config.toml
norm = "batchnorm"
activation = "leaky_relu"
widths = [384]
optimizer = "muon"
lr = 0.022
grad_clip = 3.0
batch_size = 256
warmup_steps = 520
weight_decay = 0.02
Rows from block 5, named by matrix and row number. Each number is 128 + 24 x the weight over its row's rms, rounded and kept within 0 to 255. All counts start at 0. Numbers have three digits each. After the name is the row's rms in percent of the matrix's.
# fc2: squeeze-excite expand (model.blocks.5.att.fc2.weight, 384x48), inputs 0-23
fc2.84 088:093126127161146108122089162102079138121117124095113072168133105066154136
fc2.85 096:128091096143153128132145090110162139141103145148140112141151119111135127
fc2.86 102:085141118130094132108113127103075120112139088156132106121125123151114125
fc2.87 083:136156107137139131162130143111111127121155140130115182115116104147163119
fc2.88 134:152117084107129139175168135154110131119127109136166138129127132143141117
fc2.89 074:119140123108150131084145108160088107105143118125118193125121198141127091
fc2.90 081:101150105124146121123097135093133132107130129077124148161165073123106122
fc2.91 096:106091120149136132073111116117110151134104098121126123124136142127112141
fc2.92 078:100137127128143120096106105114119099092101081128062118138087096128106120
fc2.93 113:129157142133121125133125149111136140140110140129217173139103113149118107
fc2.94 123:140116120190132146124092123145077143129127135110129098110160139117063142
fc2.95 086:106117119141142119136120134132076147098074132078122102121147133149121122
fc2.96 079:123091125143102114082152126140131101144114123090164119114124137089123098
fc2.97 103:159140145099107131112084147048148097115117154126145128109129117143140101
fc2.98 080:134139137148143138138147166119149119108122146188151099106134149112140128
fc2.99 096:110111153137146149129170135136142123133150143114135154109140113155132179
fc2.100 092:080091122148114140141136090089101114126101155156101081119117156119134130
fc2.101 084:126172114092129139173129173097120137130063130111122131101120098103140108
fc2.102 124:113125178151097131127119131125106112108149186149153163159111116160125135
fc2.103 103:099122081038124091118130120166163150137102141149139096143118131124148134
fc2.104 090:127122149156118131125129106201122122120125132134123135113112141123087124
fc2.105 100:165158129148124131119178139124157107107112134182141142127132131099101104
fc2.106 092:120127116135152112130069120100124157114132113137133050127138124120134102
fc2.107 112:138168105123128166159107135134168133146153203089115139134122129143093122
fc2.108 117:122127123113151130149164154037151137108153105115126132117121127121154116
fc2.109 105:108184100109106144147159094149098119117143144122155091132136125116182127
fc2.110 106:161137121121111151127182118110099134158110179106128080151124126153114157
fc2.111 095:119159132159127128163117110061119148139132174077120131105158114095124145
fc2.112 085:148103128123130135100102140154083144112140136133102121141133109132091147
fc2.113 100:102132138147108135131144058130111129186135147118133154135123132156128100
fc2.114 101:138081133120138149144116132064131131165123125111167098170118153108108135
fc2.115 113:123075125152131130139140111098123132154169122158133190099120122122107124
fc2.116 093:166142149117125111074089091129139137145120141160115158174137131126100150
fc2.117 105:084174145100098162128119111118136131151093175124144192115113129129129135
fc2.118 089:141160121112114136063150114117119127144141164125111122125129128094116130
fc2.119 102:139150071125148154108098092087133140122128061123131157113105116123124136
fc2.120 077:106141097162160127137106117103109141132086091109139129111113123101095173
fc2.121 090:162157143107108133106163100098153138086112110113151116114146119118083107
fc2.122 130:160164142149121132127107138139153120082106163120147154123134105126130087
fc2.123 099:121129131129073126132134132171109133076125135129140130151156128113121147
fc2.124 122:135132125084121093137082128146112146101117107118158145160150141153158125
fc2.125 099:124102098134124073132129138115165162162122111138090076125132144127117168
fc2.126 092:114138132122102150094113137117159086149109115093126054142103106179118124
fc2.127 124:122135110154122115131133134026135120160124144124151096135126153141124146
fc2.128 100:107121139124144101131089117153102144082146139146138130112116159092124092
fc2.129 096:125139111092125106091108133173159100130077148114155151119156145107091174
fc2.130 086:135165111108145083181138147070144120117118157140127087134146131149139108
fc2.131 079:129143129137151166098137120158153118117133138098075091141126110140119092
fc2.132 097:144165130143128115119130125124141092162083127137113119105136132114140094
fc2.133 098:101109125100135119125072122134121115125195132137137152129137131078182155
fc2.134 120:129137138089152139116094112113090123119078151158133120129177131123163102
fc2.135 106:111162153111134087125116145104116138098133123164130077115101153135126165
fc2.136 098:130145094121145141117108133084093084138052132117140143087133118119121098
fc2.137 129:085152141135120162122189132098145126106157136097081109131115137132103138
fc2.138 105:127104096083139144094133115138141164140133130141165110147147137141147136
fc2.139 104:135147115094112106123143092132133109115088155120110111134141141128094133
fc2.140 111:116123113105116112151060118125151121143110117109109148116131126135131098
fc2.141 101:093107111138125121145125169143102133157123137138158131130116127150159108
fc2.142 145:151125118081134123120114110104169125106129153134154149131162146148154110
fc2.143 097:112139154134118101140123140141136132117096145067126155137159106156097144
fc2.144 133:091187139131106138140158152111164159141133170142168119138154135104145146
fc2.145 077:132110107063150090161149123134118113118127131130149139096131155085125117
fc2.146 102:149121108103097157163101145136062144130099104117149154092142132121125131
fc2.147 093:105094083142128131138123112182086145123114158120115156090152186104100090
fc2.148 116:119153113170108195137123112125138097142173122128175136117113136143143123
fc2.149 102:133180129148133121109162131169105103115142140146146194164107119112130114
fc2.150 094:134130104089126140150136162135127120055123156161161121118119101121191106
fc2.151 094:167104106134137116137133097130114138146125082125107094135120118157196147
fc2.152 094:124123122138146101148166114096150132159090144133160120120115122120103122
fc2.153 080:119157147159135134167160096150089153157197111155135114183114147090132134
fc2.154 088:080139145142092183097111099078117131133114165106150124129134133099140106
fc2.155 097:099145118132162099126069113169104128140103128104179179176129151130149151
fc2.156 128:121121145127137157148076128114144086143169169080123178135153119140089115
fc2.157 115:129083155138120105142129125143126140127085091122092115125125105100125129
fc2.158 134:176147137164145136139162125077180135103114135131116145113160122135129120
fc2.159 110:146168158149117126143080122111088113152116124117156110121170125129108155
fc2.160 106:109179113195137152126152106125158135084156142126133140086126130135077122
fc2.161 086:076094122137132151125139121087114126091148123113109152140138134125141152
fc2.162 115:132122102145118161099172119093164115188119140147124092157148123120135137
fc2.163 111:110174107128137124115083108165131123156108134152123108128118106130107139
fc2.164 091:156111100141145123109163165104122117113090133164116132106153100109156099
fc2.165 117:134133136121100087108027108108093109142121144108137145126136147146114127
fc2.166 092:106087152097128140112145148128132113173105139140129176131121156168153115
fc2.167 089:122120114127122106141132112108107114112090158146152143103114137135084171
fc2.168 089:071118141117121172138120149128176104141133158116094107133142130114063127
fc2.169 092:109160132093138126142155126131148132100120141153125105133131179129182098
fc2.170 088:134117142117127099120138112187086093157106164156140162143166105125140098
fc2.171 129:152159136135161094160167141131098142138124128127086170108134141178110134
fc2.172 097:134122139088129072115154125139152142157106103105150110150122147143116148
fc2.173 116:144162128125132140144138126154143126107127142131180089135144124141153123
fc2.174 076:136099107135152110159088139164058131141129157139165137116114105117135085
fc2.175 112:132149102087151106095118142077144131110134106130118153138107107117088095
fc2.176 090:112076149131145151149108114142150136126133125127117149153126115130136121
fc2.177 086:137101138138122138101153130152110095108132064117143108129110153147141144
fc2.178 083:107140103140136131112092074144059154126145112139109168187119138129125148
fc2.179 079:119148137141145117137181093130127112140135155158102126131092113135176088
fc2.180 089:129117093149130132134071128113059154134120117080136116110181104120156160
fc2.181 096:109103124117113102120125123180148116127103123116118129129139122123136107
fc2.182 082:119085120171101137133154107141119088096139170096112120134135135130106072
fc2.183 109:134114137130129156140138126041124155163128080126136141153133132148171146
fc2.184 123:125179092118134143161134149162114133157141146108156190118143132152102150
fc2.185 093:132145128147085151112159093138095102163148147102120121144130140135144129
fc2.186 112:174063115091156114128093130124116125123179122154126084104128107135105119
fc2.187 095:131114062108168124130158144115085125143143140130120172129096129134141164
fc2.188 077:140110150156115137118141131140151148092157162144142125165129117117076128
fc2.189 106:096157117159108147174175125104146120135110094100122116156126153120137112
fc2.190 079:152132131126132134137088161126135111153069134104112147119128114129156175
fc2.191 080:119094125136111143135125152120103100106108148071112105138134130133140113
fc2.192 089:144136149176111144139105109125051104152100082118151146135119158121128119
fc2.193 084:135159147150139123108129123110097139106123114182156138150124140137141130
fc2.194 085:132090138127148141136121125124095132111115170089122157145110122178102105
fc2.195 085:096171091069135121132116163094140102120185112167115116110138129112143096
fc2.196 095:143102122123146099118135110157081150148115155137113094138136137134137128
fc2.197 147:093092131121143107152086152166099124155129158105141161116148142129117094
fc2.198 091:126048120101163100147132137131146125102146142091114103133155108111103100
fc2.199 097:144144110176128116093093135087149151153067124113155142155134164127115141
fc2.200 075:127077162178145138143162099158126114163143159145115123126104129116150108
fc2.201 078:150112132134116078051118109128140122108134109159135140124114156099116134
fc2.202 097:123151141120190113141110151116063133155102153139108150109143122134159111
fc2.203 131:103144141133136142140180117079103145108148124128132134140133169126131142
fc2.204 082:085136121101145133094071114126111126124135154132152149184145130089103115
fc2.205 098:135125120099127091141154070110155126162107115129133177115174125145147174
fc2.206 069:121126108111114143057113071119127134132118115121147107143134093084110169
fc2.207 077:149142110105104103134115110129102105107061153130149128138142144136150136
fc2.208 100:135137155157130140156157141098105173145139155105126163148134127108087121
fc2.209 086:126130110159090093107153116109125136117062080129173091126125119138120152
fc2.210 109:166115121132127109106119138111149108152105194084139138100136123168126116
fc2.211 079:137139141142091136110115141154139139160091130112142144136140149162159122
fc2.212 078:088141137156139160075130099099102113144083121121145150106132157138106132
fc2.213 088:122119119146118118133150108095128133081151161111138082101130127136126179
fc2.214 083:104134097170109130164142144125100100126127111108174105130144117111124110
fc2.215 118:159140119126132157145115144144071131154181165083123194106092110119109127
fc2.216 114:167092147121126171148095138107158146146160124138159120146131121113110098
fc2.217 094:105142125082104107146115136068148123113140104075139072112144143122125157
fc2.218 104:115125141166137124120122132081149134158125127127112128082121107101132088
fc2.219 090:140131128095148136159130134123148155189151099135173123135132103148117113
fc2.220 094:119129084140131097165168108140151125108123133118182101133114147119149113
fc2.221 097:132093108193118129119119135109077134080146108063145109135139139110111146
fc2.222 121:110139111180130150155110156109114114087148138089175084122148106157114091
fc2.223 094:131147139115132103102134177124146147092111122127113065194150116131102146
fc2.224 121:165106141097167143099107143119080110156097162103111114131135126127154138
fc2.225 089:099144157142121099125088126114163092182126119133128139130110124129094175
fc2.226 113:092137171172153107129184146118177117128100122142137180093129141101104105
fc2.227 090:106129133131156123120118125117087109094116081095131098133116111134103125
fc2.228 077:154118107178130149164133133132099147139131180134138126154119138180125094
fc2.229 089:083125114110137076099158106101125125098105124130158132147148125162088185
fc2.230 093:135086128098148116121120176092137125112123068100136124156121146157099124
fc2.231 132:109105135152119144126151150115180141104079134148173069115168127131138137
fc2.232 083:166089087136134123140102089134125132110086111101159103136130116094136111
fc2.233 105:113123146145154147113099147147064147137121124131140066133094110090152130
fc2.234 087:104145132143112129151091121121118139110148095118172112150149122122129115
fc2.235 129:133120110107103163105170095146111150149165138132141195131137133124085108
fc2.236 104:147153112113094120158114146157120131155137203122123173150120129125146134
fc2.237 098:136099110106145139136137103129096095129116137148132139108147092110107197
fc2.238 097:122128084119109140141170125165089144139130182142116122137115133081162140
fc2.239 087:115121182157115107135107137172100101141127161132145133149111147145066141
fc2.240 125:131156117177123155132165130125168141117135155133152116133108138126129125
fc2.241 087:075153137134163138101103099128149131111145114055127097123143118132106085
fc2.242 128:108107126072110125154099109113072121110111083115136071139125137119109117
fc2.243 097:127119135127138104090160175076120156165173136112145149161165105141127111
fc2.244 089:120139141151109139122110126096101107138113096061159119105115140089060133
fc2.245 110:118106130143141139131084140189126144101168135133153157144115131140128130
fc2.246 098:099081102139132146132130146159081131145120124119107143119115147117143128
fc2.247 108:129120120143151140147132119116185059107108115129157162111127113138151122
fc2.248 089:128108100197128166077097141125187107117139147169136142165111099155096140
fc2.249 114:110109154137135127143162115132122125134135109125146092154131130144126108
fc2.250 073:127151142147100132121139132138120143108124104124147151105131119164139167
fc2.251 101:127178097125133145123129166102123138080167117136127117128139116148098157
fc2.252 118:130118124143121097102141117136116116118163146189149073100175142090115120
fc2.253 105:133134121098114146164106119148062121121137095127138091136107120116171160
fc2.254 069:120093116119137123076141162115138069127190151107178160097132148137103099
fc2.255 121:135159130078097120106071119118129109119118142150145156137111107142122111
fc2.256 138:102111115063141117111139124138150093169076127126122149131143150143128091
fc2.257 113:101167110139132150168111155128079115135126129101146079127098120125123087
fc2.258 096:146141123084116119151085116064108118116115096106138087140148133135123115
fc2.259 099:139171144132147151125193134138150127090168147094144125118108109134172150
fc2.260 071:131129102141109154109119152128094078118113148120103148179130152148083148
fc2.261 076:123162131099130138097129140171107144107098143083148108105124120128093120
fc2.262 107:096155098151145184134153131109172125096141160120119107114138117113121107
fc2.263 070:119129124101160080129124159126102120102150155123078137138131116127095130
fc2.264 085:146100089096123132076172126111107120110095128143138096134134120164120137
fc2.265 122:151049123113117114141090119161079133109101114115148151111121130106127117
fc2.266 141:133158125101125070099171135193110128156116116133110143111113119148120147
fc2.267 083:133146115086128128118129149168114104104093120133113147092110138125130140
fc2.268 096:100164136169122125122103124105160143161123175129116115175112107150192101
fc2.269 092:129171104181122149135159136122118164115135134138135186140113130141120118
fc2.270 117:110111106117141116145089107146058115126154136112160181122134129140117126
fc2.271 089:109073119145135139118124148083093151138103130078091124126140113144138095
fc2.272 133:131172131138158111132079154085130132143145113051106157127159125127086131
fc2.273 084:157132072136165101098120104156178129148131144128144131159119148128147107
fc2.274 099:125152102146122118111086165063150131116112132133136082121140121137107121
fc2.275 099:134131137141116147130098139080113144123129192112130129144145109117151158
fc2.276 099:117172147172150106178134076092141106120130103103138166155133090117119127
fc2.277 093:113141153126150132130111124127108139089122150135167143120156134130087156
fc2.278 096:143121149182103171161140081114128144124127148118112136158109131143131114
fc2.279 093:122139175195131173108145123185132126112132129156176093170117142168125124
fc2.280 120:095150131110130091120130150129158117135104158137172105105146132144088117
fc2.281 120:137128114091143114162127112156152120109121137145163154128128130131138127
fc2.282 088:091118124086103134100131128107080105129104187107131146080139156125114128
fc2.283 113:090098148125141153092081098157138139117126134117142061110142158138132149
fc2.284 111:136108109112145123152057152130126143119133154079155131101119100164114114